config = dict(
    horizontal_flip=True,
    arch='convnext_v2',
    moe_every=2,
    widths=[48, 96, 192],
    projector_out=256,
    target_momentum=0.99,
    optimizer='adamw',
    grad_clip=3.0,
    warmup_steps=150,
)
Rows from expert 0 of block 5, named by matrix and row number. Rows with one number belong to one neuron. Each number is 128 + 32 x the weight over its row's rms, rounded and kept within 0 to 255. All counts start at 0. After the name is the row's rms in percent of the matrix's.
# up: expert up (model.blocks.5.mlp.up, 8x192x96), inputs 0-95
# down: expert down (model.blocks.5.mlp.down, 8x96x192, transposed), outputs 0-95
up.154 110 [119 112  71 177 128 111  85 128  87 128 124  98 160 120 105 113 123 139 148 161 122 113 142 169 113  71 126 130  97 134 118 143 107 149  58  69 112 209 104 117 162 147 108  72 120 101 132 199  89 113 113 147 118 114 170  53 165  61 101 106 119 158 130 120 190 111 218 107 135 157 156 117 120 158 113 176 167 125 122 186 116 118 149 120  95 160 163 119 126 165 103  91 127 136 106 106]
up.155 104 [120  90 139 129 110 122 123  58 101 181 165 144  69 134 142  93 115 129 137 105 129  78 137 118 131 154 121 135 158 145 187 161 101 137  85  97 116 156  92 135 125 189 126 125  88 137 104 155 130 137 111 146 110  90 154  83 148  80 107 131 132 122 105 124 136 119 203  67 140 115 162  47 117 119 145 231 112 188 116 105  81 127 182 131 139 125 167 115 138 108 206 116 126 100 160  93]
up.156 100 [153 150 129 145 167 170 126 163 179 142  64 106 178 130 112 146 105 103 174  96 141 129 127 150 163 127 132  53 149 105 156 140 188 174 146 139  85 171 161 123  88 151 122 173 158  64 145  49 156 171 123  98 141 149 107 135 125 128 125 146 131 164  93  97 150 133 153 139 142  47 121 116 116  94 165  85  86  93 140 135 106 122 111 128 229  99 147 126 128 147  98 124  76 160 126 122]
up.157 089 [177 116  89 100 143  69 102 116  97 128 140 118 157 151 122  79  88 145 163 179 161 106 171 185 109 139 108 170 117 110 139 144 104 131  36 119  91 115 148 111 165  71  55 141  86 119 161 111  67  87 116  88 130 111 103 155 132  77 139 102  98 139 168 122 159  76 228 142 123 144 171 135 132 130 164 107 155 135 139 158 157 135 144 151  77 145 128 150 161 114  97 132 143 138  93 126]
up.158 101 [ 94 158 170  89 141 128 153 165 146 186 184 171 132 133 163 133 135  87 145 137 161 102 118  63 134 113 139  92 138 145 207 107  94 109 163 154 192 154 114 133 119 178 132 163 162  71 157 138 109 107 111  96 122 162 145 171 126 199  93 105 152 141  61 173 151 152  69 143 118  80 132 133  91 148 125  86 126 105 143  74  95 131  78 111 137  89 165 144 135 116 141 107 110  76 130 163]
up.159 081 [111 148 153 157  96 162 108 156 152 113 134 104 139 161 132 115 145 164 122 177 111  69  57 125 106 114 131  99  75 135  88 174 163 138 188 158  91  74 198  90 109  67 136 106 116 141  89 156 141 137  95 118  70 152 152 143 101  84 130 168 151 130  98  83 145 140 139 136 114  98 159 175 152  33 164 164 106 110 153  95  86 164 117  95 132  84 133 125 133 140 159 160 129 181 131 155]
up.160 084 [132 118 147 105 150  92 106 100 156 117 130 117 123 117 143 184  82  94  81 117  59 113 113 104 171 136  68  47  83 139 150 157 142 128 106 139 102 144 121 136 161 160  73 138 200  98 115 154 183 115 118  59 176 132 112 166 133  79 107 162 148 119  93  83 113 162 161 163 151 108  87 127 174 111 107 139 116 130 116  51 133 132 158 128 182 113 177 144  90 136 160 153 109  77 152 148]
up.161 106 [105 169 151 115 147  97  97 113 173 155 113 166 106 142 135 106 153 112  79 132 153 130 104 130 174 122 147 153 121 190 237 160 113 103  57 112 143 145  78 154  91 176  92 121 129  35 140 138 140 106  76 169 151 125 106 143 127 167 106 115 101 139 142 166 145 126 101 131  98 121 142  88 124 115 161 108 138 108 105  91 134  64 104 141  98  94 101 134 134  39  98 108  88 108  97 147]
up.162 075 [159  90  68 115 187 104 140 125  47 130 140 123 121 125 103  66 131 130 172  80 137 132  80  69  95 167 120 155 156  92 133  96 161 139  96 141 136 106 163 131 128 106  88 121 125 185 139  66  66  58 179 172  99 122 140 117 152  86  69 111 112 126  78 118 150 135 138 112 133 106 114 154 144 176 102 155 101 140 162 165 120 150 174 145  82 160 134 169 111 141 166  81 122 167 122 117]
up.163 098 [145 135 106 136 189  18 148  57  86 139 189  98 133 130 107  92 101 144 144 122 141 118 132 156 101 164 113 141  84  59 120 145 120 147  96 148 122 102 118 116 196  91 115 113  55 183 134 140 162 103 155 101 130 132 105 129 133  90 134 147  87  95 134 153 117 110 172 151 115 163 157  83 133 135 151 174 143 120 130  78 127 124 192  92 117 194 149 145 135  63 115 127 104 122 155 144]
up.164 099 [135  82  98 160 166 119 114  95  89 165 119 100 155 113 118 117  97 172 148 160 116  97 166  84 150  84  94  61 137 127 106 100 123 140  86  92  97 191 146 108 123 171  96 131 167 155 112 179  81 129  97 144 107  98 145  55 128  44  88  98 106 111  89 151 148 127 210 100 140 101 144 158 145 177 164 177 126 142 126 174  95 142 156  93 123 114 156 154  71 118 124 143 129 147  97 126]
up.165 085 [ 91 135 134 114  95 149 134  81 136 199 121 102  85 154 110 185 161 130 124 102 113  98 105 112 184 114 124  96 160 167 107 178 108 118 115  81 113 174 145 153 127 178 134 144 139 166  65 135 247 152 134 110 122 110  86 176  89 103 128 120 160 125 125 133 108 147  84  59 123  92 107  92 137  91 145 136  86 109 118 157 120 123 107 138 121  54 124  68  73 130 163 111 122 137 138 134]
up.166 128 [118 192  99 110 157  72 120 126  98 119 148 142 147 127 160 102 102 141  98 198 144 138 134 167 147  75 125 127 126  84 160 127 134 139 188 140 179 158  64 153  79 142 104 141 141 119  99 156 166  64 137 148 137 171 103 110 117 122 120 129  90 102 183 197 156 127 110 131 119 141 132  86  89 127 130 137 150  47  87  58 113 124  88 141 156  84 126 112 102  91 140 120  93  58 154 169]
up.167 087 [121 134 132 147 150  91 122 135  91  89 140  95 134 130  99 128 107 141 143 162 153 131 216 177  73 163 106  94  61 119 136 132 185 118  96 117 138 121 152 146 119  45  74 104 125 207 124 105  92 160 156  65  61 162 127 114  87  49 141 109 128 135 154  81 154 115 171 104 164 150 161 150 117  95 147 145 124  87 134 108 160 149 147 126  96 135 189 155 139 149 125 130 150 129  89 140]
up.168 084 [133 122 104 132 125 101 149 102 117 125 154 106 100  90 100 121 109 122  67 103 105 113 152  81 141 177 139 102 144 122 147 111  84 169 132 106  97 156 132 100 130 137 133 105 131  61 169 172  87  85 124 178 102  93 118  58 110 134 107 126 122 111 116 163 121 167 189 162  84 115 113 170 156 181 159 188 123  41 148 188 179 145 141  98 103 125 102 140 140 105  95 127 102 212  97  90]
up.169 122 [144 131 116 113 134  61 151  94 125 113 153 149 155  98 170 189  35 142 147 146 140 130 187 101 105 138 102 157 102  68 147 129 135 103  79 148 173 164 102 147 112 116 104  95 141 123 130 103 129  89 143 119 124 141 136 180 134 192 111 156  65 117 150 147 131 124 149 129 102 141 126 114  80 158 126 162 151  71 115  38 111 172 130 150 134 173 156 142  97  60 133 108 149  54 160 140]
up.170 082 [107 139 106 144  81 138  70 156 148 135 105  65 137  88 179 172 106 112 140 137 111 123 138 132 148 101 119 114  93 133 132  85 126 114  69 149 139 157 191 174 124 130 155 140 168  57 131 231 131  95 149 110 140 180 137 110 146 116 120 146 163 120  68  85 100 174 180 122 142 125 127 142 104 135  93  98 156  39 124 140 173 144 118 131 135 127 147 116 111 154 161  90 214 131 135 114]
down.154 101 [ 87 146 147 131 121 149 127 148  62 165 121 103 188 127 155 140 183 149 127 139 132  71 143 101  91 112 125 155 178 146 141 129 118 138 151 108 178 108  90 127 122 179 122 167 144 139  61 101 160 136 103 196  94 159 183 160 108 116 133 132 138  98 101 153 118  91 134 133 164 129 121 116 186 159 155 127  83 127  91  73 120  77 189 103  47 132 142 194 140 170 128  73  94 146 163 123]
down.155 124 [114 163  96 146 123 130 112 184  84 145 137 158 145 140 168 139 151 217 147 149 162 112 160  93 135 111  93 175 123 132 174 140  94 171 153  95 158 139 138  91 132  88  91 167 122 136 115 115 178 111 111 188 156 111 180 154  61 135 137 155 116  95  47 106  46 106 146  96  92 129 146 109 186 110 128 133 148 139  75 120 186 104 138 154  88  73 136 147 114 163 122 107  91 132 125 140]
down.156 085 [ 68 155 169  95 164 104  85 183 127 123 119 176 103 100 165 138 172 171 194 154 127 133 154 125 159 184 144 165 136 127 104 116 134 202 154  82 135 151 191 151 147  46 128  61 101  95  72 143  80 106 110 131 126  89 126 117 154 159 165 141  77 145 103 137 100 128 158 113  86 140 109  75 145 137 127 154 156  97 106 183 105 102  88  92 107 127 146 142 126 121 119  86 119 106 144 153]
down.157 107 [ 92  48 141  67 185 135 166 130 135  70 146 138 196 105 109 136 125 129  99 107 133 170 130 105  76 157  83 159 136 161  75 141 158 133 125 161 104 109 140 158 118 114 154 171  84 105 150 161 147 130 143 154 175 103 104 140 143 132 121 152  68 147  94  66  96 110 173 173 109 174 152 178 179 160 101 139  56 104 141 117 127 113  89 104 103  74 179 158 119 137 119 125 101 112 141 104]
down.158 082 [ 93 119 148 102 150 176 154 124 103  94  94 163 148  86 103 146 167 124 115 148  96 154 162  71  97 115 100 116 168 141 116 115 189 132 147  50 138 120 147 138 151 106 133 135  90 137  82 172 124 128 123 189 133 135 232 110 117 108 102 168 111 175 163 147 147  79 152 171 145 186 137 165 184 135 119 170 139  98  95 123  96 103 150  87 115 109 191 128 181  96 124  86  96 103 148 117]
down.159 092 [165 135 174 105 183 184 133  81 155 101 156  74 112 104 104 174 153  73 140 162 148 116 138 152  78 104 172 145 122  96  52 141 162 102 133 130 190 133 165 129 142 184 107 145  47  94 146 204 151 103  90 102 176 112 112  87 142 112 113 130 174 112 136 146 102 117 173 181 119 139  66 146 124 110 125 108 167 133 137 118 126 112 155 125 160  93 139 148 126  81 106 176 159 133 144 114]
down.160 094 [114 160 140 150 139 177 193 153 110 120 157 161 145  81 127  90 152 111 166  62  88 176 142 119 112 172 103  88 153 140 173  95 171 166 147  59 153 165 136  92 101  71 112 125 114 156 131 178 152 141  19 124 144 112 169 120 108 100  98 137  91 131  93 141  86 105 147 135 134 203 133 173 152 136  98  98 104 123 136 104 143 110 116 117 138 118 178  97 135 127 138  96 132 103 165  78]
down.161 134 [134 105  58 103 103  96 112  54 172 101  86 162 172 153 156 176 129 155 146 156 126  89 118 171 193 114 133 164  95 110 120 122 103 114 117 171  66 153  87 136 150 115 114  79 156 121  97  99  87  77 152 146 146  87  96 112 167 126  99 122  86 132  94 142  98 155 107 105 133  56 142  83 117 120 127  71 170  80 106 170 149 142  82 142 129 135 112 132 167 157 202 140 145 110 131 154]
down.162 081 [129 136  86 152 119 109  93 136 143 123 135 125 125 173 125 141 119 168 105 124  83 131 123 200 123  76  93 135  46 143 163 160  67  99 119 124  69 135  85  96  93 140 137 159 110 157 131 111 129 130 108 139  97 123  65 204  80 112 156 159 171  97 107 211  76 164 105 140 109  56 115 137  95 159 146  68 118 147 127 139 109 127 121 149 187  79 133 174 110 131 142 124 124 154 120 164]
down.163 089 [160 113 100  79 131 157 147 107 108  91 125 176 148 176 116 147 167 219 182 172 144  86 145  99 126  93  62 170 161 115 167 171 169  91 151 159 218 115 157 144 134 143 108 142 122  98 117 127 120  95 107 201 182 117 170 100 126 102 113 164 111 109  74 123 116 122 105 119 108 147 130 128 168 142 187 156 105 109  68 134 157 142 111 155  89 121 152 182 132 109 115 102 122 118 109 114]
down.164 113 [135 174 128 152 121 132 170 173  98 205 153  91 120 119  94 142 180 136  62 131 120 112 180  97 106  96 147 134 140 144 144 129  98 158 131  94 113 122 123  98 140 170 106 167  93 113 107 168 180 168  80 135  96 143 168 161  47 130 188 131 145  72 119 137 106 132 101 118 106 160 126 184 154 180 113 114 102 136 120  72  99 113 166 141 153 133 114 143  26 121 103 157  85 143 118 140]
down.165 086 [ 58 177 149 162 152  84 124 122 134 132  88 113 118 107 181  93 123 103 178  84 161 127 106 129 163 144 148  66 141 122 105 154  90 117 164 132  83 132 108 164 153 174 136 131 161 123 163  69 162 167 118 131 103 143 154 121 167 184  72  90  87 150 105 161 140 145 120 173 106 134 151 152 107 101 192 145 151 107 133 175 148 145 180 101 165 192  75 135 135 139 155 126 168 105  71 178]
down.166 113 [160  74  56 142 119 145  85  82 149 122 104 165 179 155 106 164  76 131 153 161 142 130 187 129 147  82 114 162 114 145  58 164 102 121 125 182 105 150  93  85  90 105 136 147 115 114  81 126 126  65 189 125 115  69 106 151 130 131 141 170 129 106 102 141 123 113  76 128 139  66 161  90  94 129 158 151 123 111 129 158 124 165 150 162 194 141 120 130 168 131 195 103 167 136 106 145]
down.167 079 [ 83  82 117  93 119 110 146 139 132  92 104 127 155  98  57 159 128  65  90  80  95 135 181  94  64 156  86 106 121 175 114 114  92 119 122 194 132  79 146 151 113 158 116 185  98 159 154 171  94 111 121 121 138 175 144 123 139 101 137 111  57 166 199 132 128 131 143 184 107 213 143 148 167 137 124 177  89 160 145 118  91 103 118 133 129  88 129 139 120 129 113 153  96 158 117 119]
down.168 089 [114  69 182  80  94 145 122 123 169 127  98 129 203 106  40  81 121 162 125 112 155 112 143 127  95 132 168 129  85 128 102  76 107  88  82 157  99 113  71 154  98 158 163 132 110 146 129 165 148 168 147 146 150 101  92 158 131 153 178 123  96 136 103 122 108 107 144 151 174 145 110 140 153 187  91 120 118 102  88 126 118 133 156  99 131 130 199 153  55 101  70 132 166 117 139  90]
down.169 113 [110 116  78 112 122  92 157 128 174  89  78 171 117 164 141 160  92 136 206 147 161 153 118 121 123  86 105 182 107 144 105 141 108 106 132 191 126 106 157 177 161 104 132  59 145  68 125 108  75  97 120 113 135 114  78  98 194 152 115  92 130 166  68 131  82 161 143  96 129  79 136 112  85  94 156 126 124  78 125 165 145 150 112 154 146 179 149 114 163 108 168 138 138  97  76 139]
down.170 076 [122  83 119 176  78 122  97 185  96 100  58 149 126 146 207  98 148 112 124 106  76 124  87 140 117 146 157 112 176 125 115 122 118 141 134 127  74 121 121 171 163 112 233 112 161 171  75 124  96 154 115 119 106 190 140 166 141 119 139  91  83 135 160 115 102  96 129 122 149 160 139 153 161 152  39  99  65 141 137  95 105 134 146 110 126 153  89 115 144 148 145  92 116 115 133 117]